Weights of a small image captioner: decoder width 128, decoder activation star_relu.
Rows from block 3 of the text decoder of a small image captioner, named by matrix and row number. Rows with one number belong to one neuron. Each number is 128 + 24 x the weight over its row's rms, rounded and kept within 0 to 255. All counts start at 0.
After each neuron's rows are labels from the 100 texts, of 14976, where the neuron reaches its highest value: "fires on" is the input token at the peak. Only what is clearly more common there than usual is listed. The data: scattered letters and digits in many colours.
# fc1: MLP up (decoder.blocks.3.mlp.fc1.weight, 512x128), inputs 64-127
# fc2: MLP down (decoder.blocks.3.mlp.fc2.weight, 128x512, transposed), outputs 64-127

fc1.424 [126 131 130 148  98 105 126  86 115 136 138 103 113 140 134 135 143 109 104 108 122 129 127 133 100 123 117 131 169 101 100 114 100 143 125 170 157 158 159  98 150 125 131 135  97 124 137 143  67 129 141 122 105 106 153 144 124 119 104 137 128 145 183 131]
fc2.424 [155  58 116 136 157 152 144 148 117  95 110 129 115 146 133  99 112 178 114 103 156 167 147 153 149 129 113 131 116 139 140  94 132 157 156 123 125 157 132  98 125 144 137 138 112 119  96 130 164 150  98 136 156 141 153  98 129 105 104 134 157 101 142 123]
fires on: ","; "and"; "red"

fc1.146 [ 77 128 124 134 112 124 116 146 140 121 141 124 120 161  93 141 152 171 135 172  97 126  99 134 124 124 165 133 114 144 121 109 108 186 149 110 136 124 126 115 173 179 106 150 119 147 158 157  63 118  88  81 117 152 117 127 135 104 129 157 151  94 157  99]
fc2.146 [183 103 139 121 120 148  98 151 132 143 144 141 141 113 153 144 119 117 123  99 125 119 145 103 149 159 115 146 101 115 166 126 116 124 130 120 133 125 138 135 129 117 116 140 135 154 117 118 135 126 172 183 122 156 138 128 125 134 150 120 116 178 142 118]
fires on: "purple"

fc1.228 [155 124  82 115 122 151 122 114 199 128 122 130 119 153 119  98 103 139 141 117 131  92 158 122 178 126 145 114 111 114 182 113 154 130 137 131 129 148 119 113  99 126 153 141 168 118 128  82 145 150  84 113 110 133  96 154 106 138 143 166 113 139  98 135]
fc2.228 [138  76 134 112 121  89 112 175 131 143 106 122 106 133 155 152  92 164 134  98 140  96 115 171  88 132 134 131 126 110  94 131 129 159 147 126 129 121  96 121 112 133 146 121 120 140 125 156 138  99 110 127 148 187 106 142  96 136 153 113 147 113 158 124]
fires on: "blue"; "l"; "f"; "purple"

fc1.223 [ 99 153 156 142 143 119 122 109  96 154 113 135  93  49 117 140 114 138  38 144  98 131 120 144  99 157 123 115 103  92 107 133 123 155 175 136 136 153 123  92 125 111  97  84 115 124 113 149 124 116 165 152 150 123 135 133 156 104 165 141 142 107 112 102]
fc2.223 [149  88 127  77 117 107 139 150 114 129 112 141 119  96 135 152 134 104 144  85 151 184  86 117 116 123 149 180 127 131 113 156 124 138 106 151 129 102 113 152 112 116 130 148 117 141 181 136 169 109 113 126 114 111 110  69 122 145 124 103 176 153 126 122]
fires on: "red"; "brown"; "teal"; "orange"

fc1.388 [ 98 155 129  57 162 115 150 137 163  81 140  93 150 135 108 148 119 156 151 139 112 102 117 131 159 132 150  88 118  73 144 143 145 158 140 156 127 104 124  88 109 103 140 146 143 148 177 124  98 160 118 144 137 118 128 120 135 122 165  83 125 136  93  93]
fc2.388 [140 122 132 148 117 109  79 128 134 101 119 110 103 151 111 156 153  87  88 132 106 162 100 146 132 117 121 120 129 179 122 173  78 150 102 117 104 109 131 104 129 122 126 116 118 134 107 122 142 117 141 147 147 167 122 151 129 137 131 146 170  92 135 124]
fires on: "teal"; "green"; "red"

fc1.67 [105 156 137 108 127 112 157 128 173  91 125 100 132 127  72 142 119 157  88 130 117 102 106 127 139 100 149 103  93  93 150 115 131 165 127 153 123  95 142  69 134 137  86 131 141 145 156  97 111 156 136 119 118 141 119 120 125 116 165 132  99 135 115 106]
fc2.67 [137 119 142 113 109 149  69 154 113 114 107  93 124 143 109 129 136 107 154 142  93 123 176 124 144 130 107  99 137 164 120 158 135 126 142 133 118 114 128 150 124 122 111 115 120 120 143 125 115 116 131 156 139 194 148 124 127 140 120 113 163 114 126 135]
fires on: "purple"; "red"

fc1.6 [151 127 153 116 113 102 118 145  96 144  96 109 122 124 115 131 141 177 125 118 116 168 152 118 113 103 154 115 112 154 113 165 110  88 136 132 113 108 117 147 128  80 119 131 126 158 121 171 131 135 162 140 131 127 191  90 109  73 117 121 154 144 129 153]
fc2.6 [119 154 112 152 122  97 152 111  89 106  85 142 113 124 107  73 146  99 120 127 183 111 120 152 151 135 129  90 144 140 147 131 141 107 148 138 133 143 120 140 121 165 117 136 136 142  90 135 154 119 112 105 111  74 151 127 118 121 109 135 145 135 125 129]
fires on: "l"; "i"; "7"; "y"

fc1.472 [160 120 109  79 133 159 139 124 131  90  81 151 174 109 127 115 124 149 110 132 129 154  81 126 146 149 126  76 155 107 114 125 137 171 138 136 126 128 147  87 123 116 141 107 140 131 165 134 138 170 131 117 134 119 114 103 118 102 168 128 126 155  70  89]
fc2.472 [154  90 121 151 133 127  91 139 112 124 141 137 131 151  85 109 151 142 135 139 140 147 169 142 119 107 141 130 151 158 106 154 122 137 165 139  99 104 135 132  97 131 101 142 110 121 128 103 137 155 125 160 101 176 144 147 139 132 120 128 163 122 135 100]
fires on: "pink"

fc1.476 [186 155 131 147 101 122 116 113 134 125 161 140 145 144 136 139 106 110 131 112 140 144  92 108 162  91 146 132 141 149 142 151 136 125 119 155  91  61 127 123 111 135 141 122 124 138 147 138 135 132 147 140 125 127  74 157 128 141 129 122 122 118  96 124]
fc2.476 [ 95  95 113 138 129 133  96 144 115 139 151 113  97 131 140 130 106 144 111 139 182 202 176 136 172 141 131 117 130 139 141 196 104 134 122 124 113 149 144 141 121 136 139 114 139 144 165 140 142 177 124 155 141 132 126 138 161 124 152 151 144 155 154 156]
fires on: "d"

fc1.295 [108  72  95 140 128  98 115 152 121 152 128 126 145 154 136 122 143 151 175 163 138 192  97 154 118 107 149 111 114 115 105 109 124 115 160  82 110  84 110 132 152 143 103  90 141 116 131 124 115  98  56 162 155 129 158 142 108  82 119 122 156 134 126 122]
fc2.295 [107 125 112 106 137 141  76 119 118 177 120 146 125 109 100 111 119 124 134 101 115 134 108 128 123 135 102 165 131 125 146 166 142 118 140 130 117 142 124 126 127 114 117 143 123 111 127 119 117 153 104 124 121 124 176 128 140 107  97 117 176 120 119 102]
fires on: "and"

fc1.120 [102 153 108 120 136 142 156 118 168  84 141  95 149 103  94 161 109 148 102 141 142 139  79 122 127 117 139 109  79 114 128 143 112 142 129 144 152  68 121  80 137 154  98 127 139 125 181 119 106 115 138 130  84 129 138 115 129 101 184 107  99 112  86 121]
fc2.120 [144 119 138 147 138 148  96 185  98  81 108 143 115 123  88 116 130 112 147 149 130 135 176 156  94 108 120 123 147 136 118 171 100 156 114 118 143 150 126 147 138 132 122 120 115 117 121 116 157 124 134 138 135 171 118 130 103 146 130 101 162 114 123 114]
fires on: "purple"; "pink"; "black"

fc1.18 [ 71 162 134 149 116 163 149 103 150 135 156 129 142 114 101 128 136 132  87 176 106 133 137 149 124 131 112 107 117 159 117 131 164 153 141  89 168 176 106  91 141 161 120 113 129 173 140 135  87 127 139 128 117 140 120  99 124 112 166 104 113 133 166  97]
fc2.18 [148 100 148 109 150 106 111 141 104 109 122 121 132 141  99 136 150 186 122 126 118  88 105 139 109 132 136 142 143 153 128 104 151 164 152 126 145  85 132 134 127 139 147 149 138 109 116 119 165  99 119 107 113 172 149 127 115 117 127 129 186 141 128 140]
fires on: "blue"; "yellow"; "black"

fc1.439 [157 146 151 163 111 105 135 123 159 130 164  98 136 105 130 106 116 104  74 112 117  99 138 138 161 111 146 127  95 146 141 123 130 120  81 195 170 147 144 154 149 108 127 150 124 133  89 120 159 148 128 129  94 127  70 112 120 135 126 158 104 118 112 140]
fc2.439 [114 141 167 154 135  99  97 104 113 167 131 130 137 120 134 148  86  90 124 149 103 124 150 122  68 128 119 122 109 113 157 115 131 140 152  97 131 118 154 106 116 138 111 129 113 153 100 109 188 130  89 123 144 149 141 150 105 115 178 124 135 173 140 118]
fires on: ","

fc1.165 [132 165  91 158 110 102 118  91 134 134 138 126 114 146 131 142 112 121 126 139 133 100  63 148 142 101 106 128 110 104 141 149 112 125  79 153 134 111 122  83 110 176 164 137 133 155  97 114 191 114 113  96 140 116  92 134 132 132 122 135 110 134 126 143]
fc2.165 [128 117 123 125 142  93 159 138 147 134 105 120 109 122  84 140 140 121 144 152 132 118  69 126 140 129 136 110 171 134  99 150 128 162 121 133 138 115 152 134 121 122 121 136 169 114 166  93 120 138 123  73 106 112 106 127 162 140 100 134 138 145 131 124]
fires on: ","

fc1.397 [115 152 132 110 151 163 130 148 195 101 119 117 152 124 127 147 106 156 110 120 127 130  74 131 161 122 146 112 106  98 138 164 159 148 152 148 126 104 109 111 143 131 108 132 135 147 173 133 106 149 142 134 115 146  97 148  96 136 173 100 112  96  77 124]
fc2.397 [113 153 124 143 123 116  83 122 126 113 128 127 121 141  81 158 136 115 127 132 152 157 153 140 116 127 132 127 143 150  95 180  88 149 129 113 108  99 112 138 123 118 118 114 142 133 136 106 112 123 107 134 125 160 106 141 133 122 134 117 160  87 126 117]
fires on: "pink"; "black"

fc1.205 [141 159  59 146 119 115 136 108 157 157  92 145 105 140  99 158 137 135 139 175 115 121 110 160 128 163 121 123 113 100 127 171 146 145 111  94  88 128 133 124 119 179 147 161 132 130 102 105 142 173 105 122 148 119 120 147 158 131 116 105 150 105 136 109]
fc2.205 [118  79 131 133 140 104 127 164 141 118  90 118 106 159  70 125 149 154 159 153 127 146 114 127 127 151 152 116 129 142 107 106 113 140 141 124 102 121 138 140 132 168 131 134 133 132 187 135 103 147 111  67 123 160 125 106 144 138  61 152 170 104 124 134]
fires on: ","

fc1.263 [104 134 107 112 131 181 180 110 129 152 114 125 128 148 102 124 128 134 111 138 130 133 164 111 159 146 138 125 152 116 160 120 155 149 155  98 140 164 145  89 136 140 131 128 138 151 139 122 126 112  92 124 120 107 130  97 134 108 175 139 102 132 139 123]
fc2.263 [139  57 103 137 138  94  76 176  98 129 130 121 143 108  89 176 122 126 115 112 143 111  80 154 143 103 115 120 133 118 127 121  93 113 145 142 122 147 157 114 151 118 158 115 128 156 132 137 146 100 159 140 153 163 127 111 123 135 134 113 180 143 145 106]
fires on: "teal"; "green"

fc1.474 [104 147 133 119 130 164 157 127 169  94 127  81 145 105 125 147 111 157  96 145 119 133  63 133 142 119 129 104  89 115 143 159 141 140 151 143 126  87 160  88 144 121 139 130 129 144 175 109 122 154 134 166  97 120 129 104 106 120 190 125 112 100  88  82]
fc2.474 [128 157 103 127 134 144  71 169 124  78 102 132 106 154  75 126 156 102 133 154 152 139 147 155 114 121 122  96 135 119 116 160 122 140 147 116 149 119 148 128 134 120 130 145 126 123 144 101 151 101 103 150 144 167 135 155 130 115 147 108 152 117 113 130]
fires on: "pink"; "black"

fc1.277 [154 138 128 113  87  78 106 108 119 122 161  98 133 107 133  97 119 123  93 158 121 138  78 131 129  82 173 111 157 121 134 128  85 140 119 161 129  94 115 102 123 119 104 130 143 109 143 123 117 207 136 165 112 133 112 114 103 131 138 155 128 131 123 121]
fc2.277 [134 107  97 140 150 140  90 119 125 145 119 118 152 125 136 139 117  99 154 105 177 165 179 173 146 119 130 120 137 132 159 136 123 171 144 129 114 146 134 137 143 106 123 108 101 133  98 142 188 173  78 153 123 168 153 159 119 131 133 126 192 135 129 122]
fires on: "purple"; "red"; "green"; "teal"

fc1.379 [113 124 126 149 127 142 124 151  91 128 111 102 156  85 118  99 111 124 163 119 145 199 138 147 145  88 137 115 124 156 144 150 114 113 146 124 132  98 128 124 103 124 151 127 143 149 138 145 142 124 149 141 102 135 165 134 125  57 140 147 145 134  83 122]
fc2.379 [100 100 130 164 165 117 151 138 124 114 102 129  97 120  81 112 139 114 138 123 175 166 127 128 112 112 144 119 154 121 117 125 104 128 157 122 106  89 116 135 128 169 112 137 124 142 119 148 167 160 135 111 107  95 144 114 118 136  93 120 135 120 133 135]
fires on: "3"; "j"; "1"; "i"

fc1.74 [120  94 136 126 129 103 120 204 144  79  91 132 165 124  98 120 122 177 110 132 141 105 123 134 134 127 127 122 120 120  95 123  81 136 130 158 106  99 163 132 114 165 118 114 122 108 159 155 103 137 150 122 129 125 116 113 145  86 137 118 153 101 152  99]
fc2.74 [ 95 103 118 132 122 115 148 171 111 122 132 122 135 125 111 131 154 150 108 109 169 143 144 111  93 104 129 109 141 120 135 112 111 103 155 126 141 121 128  96 135 126 134 124 125 155 164 127  88 165 165 105 141 156 156 142 145 126 116 136 129 161 141 134]
fires on: "red"; "and"

fc1.505 [ 95 139  97 112 124 167 160 103 151 147 119 121 138 128 142 105 143 134 138 155 118 111 148 151 123 109 140 133 156 116 142 148 151 136 133 114 139 138  98 106 155 128 120 107 142 141 154 106 124 122 115 150  87  85 137 108  91 105 139 134 103 116 135 126]
fc2.505 [113  79 108 152 146  81 118 203 119 121 150 129 129 118  82 182 121 158  97 116 119 135  77 132 116 137 134 112 134 156 104 144  80 135 131 137 133 111 131 108 142 111 154 135 135 158 138 129 125  73 148 145 161 150 125 133 106 143 149 123 149  94 143 124]
fires on: "teal"; "green"; "blue"

fc1.178 [113 114 167 152 124 136 130 118 110 143 140 134 117  66 101 183 136 153  68 123 110 142 130 126  94 115 115 149 111 144 112 164 102 140 123 161 154  98 108 138 154 135  92 144 125 130 105 170 133 111 188 161 125 116 124 113 115 106 181 159 126  82 134 152]
fc2.178 [109 165 130 118 137 152 143 121 127 124 114 120 110 132 129  53 130 117 173 126 156 168 147 129 160 122 142 116 112 140 160  92 146 127 138 130 142 146 132 149 141 135 154 131 121 123 153  99 122  95  35 118 125  95 136 134 114 139  88 137 111 162 118 118]
fires on: "l"; "k"; "j"

fc1.504 [204 112  80  73 108 106  99 108 128 108 122 126 148 125 135 135 150 139 159 120 122 156  95 115 179 121 127 138 165 118 148 144 133 118  89 154  83 111 149  80 153  95 136 155 135 106 182 145 112 184 144 127 114 121  95 132 117 121 136 153 103 118 114 110]
fc2.504 [159 108 118 159 141 149 104 159 140 100 119 155 111 103 108 140 156 104 148 146 139 137 178 125 121 141 142 141 106 125 129 147 119 163 162 103 142 115 149 122 147 140 160 141 125 109 138 123 174 113 109 161 125 144 150 161 151 142 151 113 201 150 114 122]
fires on: "pink"; "orange"; "red"; "yellow"

fc1.180 [138 137 122 116 131 127 145 138 139  96 147 107 135 115 144 151 107 154 105 143 144 161 104 107 156 111 128 121 117 118 148 129 124 153 125 141 163  81 124 113 138 107 118 134 127 152 156 136 109 134 151 172  96 171 105 106 112 119 149  97 109 138  83 102]
fc2.180 [113 137 148 145 111 115  96 129 129  81 116 129 135 109  63 111 113 105 107 155 133 137 184 155 126 133 123 100 139 153 131 161 125 154 144 134 144  90 126 140 129 133 141 139 133 128 135 105  97  97  92 132 124 157 139 161 124 134 156 113 160 104 151 132]
fires on: "pink"

fc1.72 [ 99 113 102 111 113 104  96 153 123 145 154 139  96 145  90 146 155 175 163 155 110 167 131 109 113 126 196 136  96 130 107 117 108 174 142  79 147 129 119 130 148 147 100 138 129 149 167 173 111 143 107 120 120 146  91 116 121 101 109 100 178 138 141 118]
fc2.72 [151 101 138 160 141 124  60 106 135 123 132 152 108 145  71 159 119 121  91 132  84 181 106 132 119 120 118 162 101 107 123 154  99 101 121 118 134 149 142 107 132 139 121 122 129 131 107 111 111 143 146 131 152 199 107 146 141 124  66 121 193 125 139 129]
fires on: "and"

fc1.290 [ 78 150 104 154 150 165 118 111 162 161 132 161 123 120 112 149 148 126 135 151 120 118 169 129 143 163 122 156 117 118 130  82 129 123 122 119 164 135 108  88 166 144 113 100  93 158 130 122 158  85 131  97  90  99 142 138 124 152 146 152 123 113 135 148]
fc2.290 [128 128 130  91 130 114  89 126 126  95  99  96 165 102 144 150 155 155 110 121 150  81  86 143 176 128 106 135 137  99 155 157 120 126 112 119 133 114 125 150 114 136 133 117  95 131 155 113 177  99 145 151 107 145 128 134 131 127 130 137 138 120 122 140]
fires on: "blue"; "yellow"; "black"; "brown"

fc1.356 [122 108 118 141 123  91 141 150 119 124 178  97 167  76 130 110 127 162  93 126 160 152 117 127 179 113 167 141 101 148 135 109  91 116 102 164 128 109 141 142 123  89  77 116 127 133 165 160 105 129 116 120 123 123 135  85 150  80 140 146 161 104 132 117]
fc2.356 [133 145 143 132 125  56 149 108 179 137 123 153 124 122 158  95 123 102 135 128 105 144 130 131  96 147 136 128 121 169 115 114 156 148  71 104 114 116 115 111 151 137 117 137 130 130 136 125 154 125 150  99 127 127  90 135 104 112 103 118 137 103 122 140]
fires on: "and"

fc1.355 [133 144 125 115 131 166 132 124 165  73  95 151 127 145  85 154 115 108 109 134 103 130 119 127 108 131 111 129 163  91 104 115 134 158 128 173 115 129 149  94 122 136 139 121 125 118 153 136 107 140 151 114 116 142  95 110 141 142 135 140 121 154 137 113]
fc2.355 [114  85 136 123 130 101 109 107 129 173 142 122 116 134 132  99 125 199 124 123 107 145 127 115 148 111 144 150 119 179 117 117 145 146 135 127 119 130 142 153 136 124 120 142 119 124 101 135 106 136 127 151 126 107 169 140  94 153 126 150 152  93 142 132]
fires on: "red"

fc1.49 [ 81 141 143  99 130 167 160 123 196 110 118 127 122 141  98 133 133 170 129 128 102 114 170  89  82 154 133 140 137  70 114 126 156 171 134  93 128 143 100  91 156 132 101 110 127 116 151 124 123 145 116  88 123 140 110 114 140 144 178 159 133 127 147 108]
fc2.49 [147 140  96 114 125 150  67 140 157 113 141 115 143 122 143 177 122 111 117 141 136 125  95 165 189 128 140 132 111 136 136 137 109 147 145 133 126 111 128 130 100 125 149 127 140 130 131 147 137 139  89 149  95 181  96 147 120 153  98 125 152 139 101 123]
fires on: "blue"; "black"; "yellow"; "red"

fc1.117 [139  93 148 158 125 135 104 196 133  83 165 131 161  82 140  90 130 159 147 117 142 140 174 127 156  95 127  99 126 116 164  93  91 105  66 150 115 134 124 134 124 116 133 170 112  91 104 136 143 111 136 117 151  98 156 165 115 116 133 115 106 142 130 141]
fc2.117 [135 118 120 156 147 114 170 137 165 107 139 153 124 119  79 142 133 109 153  90  76 148 124 112  90 119 169 157  76 128 130 138 151 151 128 142 140 165 115 118 137 154 129 134 116 104 141 108 149 142 153 127  98 107  98 134 145 106 132 159 141 161 132 145]
fires on: "and"

fc1.262 [ 97  99 127 129 121 125 136 171 133 127 119 153 117 136 111 142 144 143 150 175 129 196 160 117 119 133 168 147 132 144 121 131 143 136 143  81 128 127 121 134 164  95 101  90 126 152 189 160  84 112 112 149 147 120 135  97 156 100 139 124 176 136 145  93]
fc2.262 [132  98 109 131 136 104  78 107 125 136 166 137 112 109 101 119 130 151 121 149 111 164  96 141 130 138 139 126 135 142 146 149 101 120 143 129 130 110 128 115 123 118 111 136 122 129  66 115 126 147 140 151 129 152 126 127 101 134 115 123 173  92 110 131]
fires on: "and"; "blue"

fc1.325 [130 116  84 112 158 118 120 154 122 103  75 132 146 159 134  99 151 149 150 134 158 155 130 142 172 118 132  98 147 163 125 120 141 110 146 123 129 130 159 134 119 131 141 105 180 108 154 121  79 139  62 129 133 126 133  91 139  92 113  99 174 124 136 108]
fc2.325 [100  90 108  95 129 130 112 169  95 163 136 126 129 136 134  82 107 188 108 125 130 103 142 125 175 142 128 105 143 156 185 135 183 124 192 121 117 146 131 123 144 128 150 148 133 113 141 109  98 103  74 132 146 130 176 139 105 115 159 128 161 126 128 105]
fires on: "and"

fc1.219 [ 91 140  97 135 148 140 165 137 132 156 148 136 152 135 115 107 113  91  87 173 103 119 126 108 143 142  86 147  94 135 133 129 114 119 142 114 161 150 124 128 147 145  98 127 122 145 132 118 148  84 121 121 115 111 146 135 139 137 132 140 111  84 151 132]
fc2.219 [132 122 121 112 108 141  83 126 127 113 142 133 143 126 149 182 121 122 134  95 153 129 103 148 136 112 112 103 142 143 150 170 100 150 136 140 115 105 100 139 143 130 124  93 144 129 151 118 174 126 124 155 120 157 138 134 163 116 166 101 179 141  98 124]
fires on: "blue"; "yellow"

fc1.370 [167  86 137 140  95  81  91 119  92 119 124 102 115  82 161 167 109 145 129 122 106 142 112 144 128  92 165 123 102 179 126 139 102 122 107 148 158 131 122  98 163 100 120 115 123 139 145 144 146 148 151 175  91 154  99 112 119 135 148 142 142  95 103 101]
fc2.370 [123 142 129 149 132 141 103 122 113  98 126 117 128 108 127  93 129 105 135 151 177 148 178 144 165 129 137 131 110 134 163 121 142 148 112 113 144 140 121 127 145 113 133 123 133 108  96 109 161  93  47 120 127 130 112 153 187 109 161 129 180 159 123 110]
fires on: "l"; "f"; "n"

fc1.47 [ 98 148 156 166  98 145 163  90 139 128  87 128 151 119  92 109 156 123 109 149 101 136 116 156 129 132 124  92 141  84 109 129 106 196 154 121 103 115 141 106  73 144 118 131 131 155 194  89 114 115 146 118 130 107 150 106 144 154 135 141 102 120 129  69]
fc2.47 [171  92 132  66 118 154 108 152 146 127 145 130 112 122 103 146 137 160 145 133 138 128 164 159 131 146 106 120 129  89 120 140 133 137 130 106 149 117 106 136 152 117 142 130 145 102 111 110 156 144 118 139  85 150 123 144 102 124 118 103 166 165 127 139]
fires on: "purple"; "red"

fc1.253 [174 146 123  93 138 132 149 124 135  79 139 110 136 103 119 115 109 121 114 115 136 165  93 152 144 123 123  90 116 165 145 147 119 120 133 142 127 104 144 114 154 107 120 104 134 120 129 130 142 165 126 164 100 113 126 167 111 116 158 114 101  98  87 133]
fc2.253 [117 105 120 167 145 172 135 165 123 117 119 106 122 136  91 153 104 136 153 139 131 157 192 141 103 130 129 156 111 176  93 140 113 144 155 121 151 119 126 118 140 141 112 161 124 127 125 149 141 154 101 125 129 165 151 142  87 139 157 138 180  95 103  96]
fires on: "pink"; "white"

fc1.110 [122 145 129  76 141 145 163 135 160  84 115 133 155 108 115 163 128 140  89 149 128 138  95 151 158 118 146 114  88 112 134 128 135 151 144 134 154  73 111 104 108 121 101 117 124 112 177 159 135 128 127 145 130 178 108 134 143 112 168  68 102 139  69 111]
fc2.110 [123 120 149 159 138 125  91 146 103 101 124 125 131 127 102 107 119 105 117 143 141 157 198 140 108 104 140 127 121 156 140 137 105 133 119 127 127 130 110 116 135 135 156 129 140 126 109 129 171 111 101 136 113 138 123 139 146 145 148 122 168 113 113 122]
fires on: "pink"; "purple"

fc1.148 [108 112 155 123 132 131 149 147 159 130 112 113 128  98 118 169 115 160  89 166 108 138  84 138 122  96 144 120 118 119 122 115 104 163 136 129 144  82 113  78 128 154  69 128 134 147 172 150 134 127 163 165 138 137  98 141 130 102 182 124  93 107  88 102]
fc2.148 [106 119 131 140 121 169  86 122 117 117 138 144 133 118 108 115 140 136 131 164 142 175 210 138 127 138 116 132 127 156 141 133 140 118 113 110 134 117 126 124  98 135 150 137 126 106 130 141  99 123  91 145 103 180 143 133 108 132 109 132 143 122 127 110]
fires on: "purple"

fc1.328 [150 104 122 120  71 108  77  90 177 136 101 127 116 120 115 122 123 119 124 145 139 141 126 110 105 130 135 150 126 115 125 174 145 158  97 114  92 122 134 103 127 164  96 119 114 133 165 115 135 151 141 142 140  90  95 118 139 110 133 113 134 102 140 123]
fc2.328 [119 140 121 144 153 102 141 111 154 121 148 147 128  95 128 167 128 167 126 113  90 129 140 130 125 132 140 128 148 117 139  65  87 122  99 124 116 118 130 161 130  59 147 141 124 129 109 140 159 162 124 118  92 184 104  93 115 133  84 115 146 119 125 128]
fires on: "blue"; "pink"; "red"; "black"

fc1.65 [121 126  72  93  98 162 132 130 145 167 116 146 110 170  94 131 146 137 152 202 127 172  94 110 136 110  94 131 126 145  90 117 128 143 133  96 101  83 122  98 140 128 126 146  98 158 118 104 113 117  78 135 137 126 140 130 119 127 131 102 154 124 166 146]
fc2.65 [186  59 118 115 137 145 131 146 119  73 133 146 133 131 109 125 136 126 125 136 121  99 159 133 155 112 127 132 128 129 167 161 113 131 107 117 152 148  76 104 102 115 152 111 145 106 112 112 151 151  84 173 140 177 131 103 166 153 100 132 173 137 135 125]
fires on: ","

fc1.244 [157  88  91 167 149 129 125  91 107 104 121 119 132 148 107 158 140 126 132 128 121 187 134 134 131 108 158 106 114 162  90 131 123 114 114 120 152 116  99 100 146 102  74 116 125 122 168 137 151 115  93 140  98 178 149 101 160 111 114  87 158 102 116  86]
fc2.244 [179  61 140 130  95 145 139 174 139 103 157 131 141 146 141 127 117 169 127 153 109 145 149 138 119 154 129 197 146 109 161 143 105 134 141 155 126 146 100 140 138 133 104  96 134 112  90 148 155 145 128 153 129 171 108 127 139 110 111 120 155 159 129 100]
fires on: "3"; "1"; "j"; "i"

fc1.99 [115 102 145 162 128 100 134 197 138 110 112 128 138 120 100 117 116 169  96 147 125  93 120 127 129 131 177 112 127 121  91  85  74 172 152 160 138 124 147 130 109 170 121  99 139 140 155 144 101 127 153 104 153 129 141  81 145  99 131 105 159  99 150 103]
fc2.99 [ 96  85 137 141 118 108 136 165 124 110 111 117 136 110 117 153 118 140 111 114 186 151 149 137  84 133 110 139 112  97 128 124  95 110 144 132 138 113 121 119 142 126 123 118 144 134 184 139  89 137 161 110 148 132 138 128 147 140 115 128 126 159 139 141]
fires on: "and"

fc1.254 [103 149 115 113 145 153 170 131 178 104  96  75 136 152  76 117 143 141 120 150 138 124 117 113 136 106 139 128 107  98 129 121 131 157 146 138 136  92 153  90 130 124 119 121 125 130 186 109 104 178 107 117 105 124 138 106 162 107 200 148 113 102 132  91]
fc2.254 [179 112 133 122 115 176  88 178 103 108 151 120 117 145 104 138 125 131 122 125 123  93 175 134 134 137 101  81 125 112 170 143 122 121 126 121 126 121 147 113 130 109 120 142 141 132 106 114 153 133  91 150 121 195 126 127 137 138 142 112 167 148 135 140]
fires on: "purple"; "green"

fc1.232 [132  92 125 138 141 147  98 149 148 141 119 151 102 134 146 125 109 181 100  97  99 117 161 130 126 135 134 130 133 153  90 121 112 101  94  94 150 171 113 143 108 156 169 133 154 109  95 166 103 138  97 128 118 186  84 137 121 122 141 155 194 113 142 139]
fc2.232 [152 128 143 145 128  95 110  66 136 146 122 114 150 129 173  92 134 122 113 125 147 117 202 112 125 136 123  97 137 105 136 128 124 136 113 132 125 132 110 147 130 132 128 129 133 138  25 122 171 112 110 135 119 151 112 124 131 118 122 145 134  98 117 131]
fires on: "3"; "j"; "5"; "y"

fc1.52 [104 129  91 135  79 111 128 135 148 167 139 147 118 171 156 145 138 139 170 204 140 132 107 122 126 123 117 124 131 132  94 134 112 143 105 122 116 131  84 111 125 147 118 157 118 131 147 134 164 133 100 140 126 110 125 138  99 138  98 137  98 132 133 126]
fc2.52 [151 100 134 136 144 140 125 145 137  97 154  93 115 162 114 109 129 133 126 122 132 135 115 107 164 131 142 126 120 135 175 148 134 121 116 146 136 157  74  83 134 111 149 134 170  97 157 139 134 161 102 119 120 158 132 145 147 127  70 109 152 128  73 133]
fires on: ","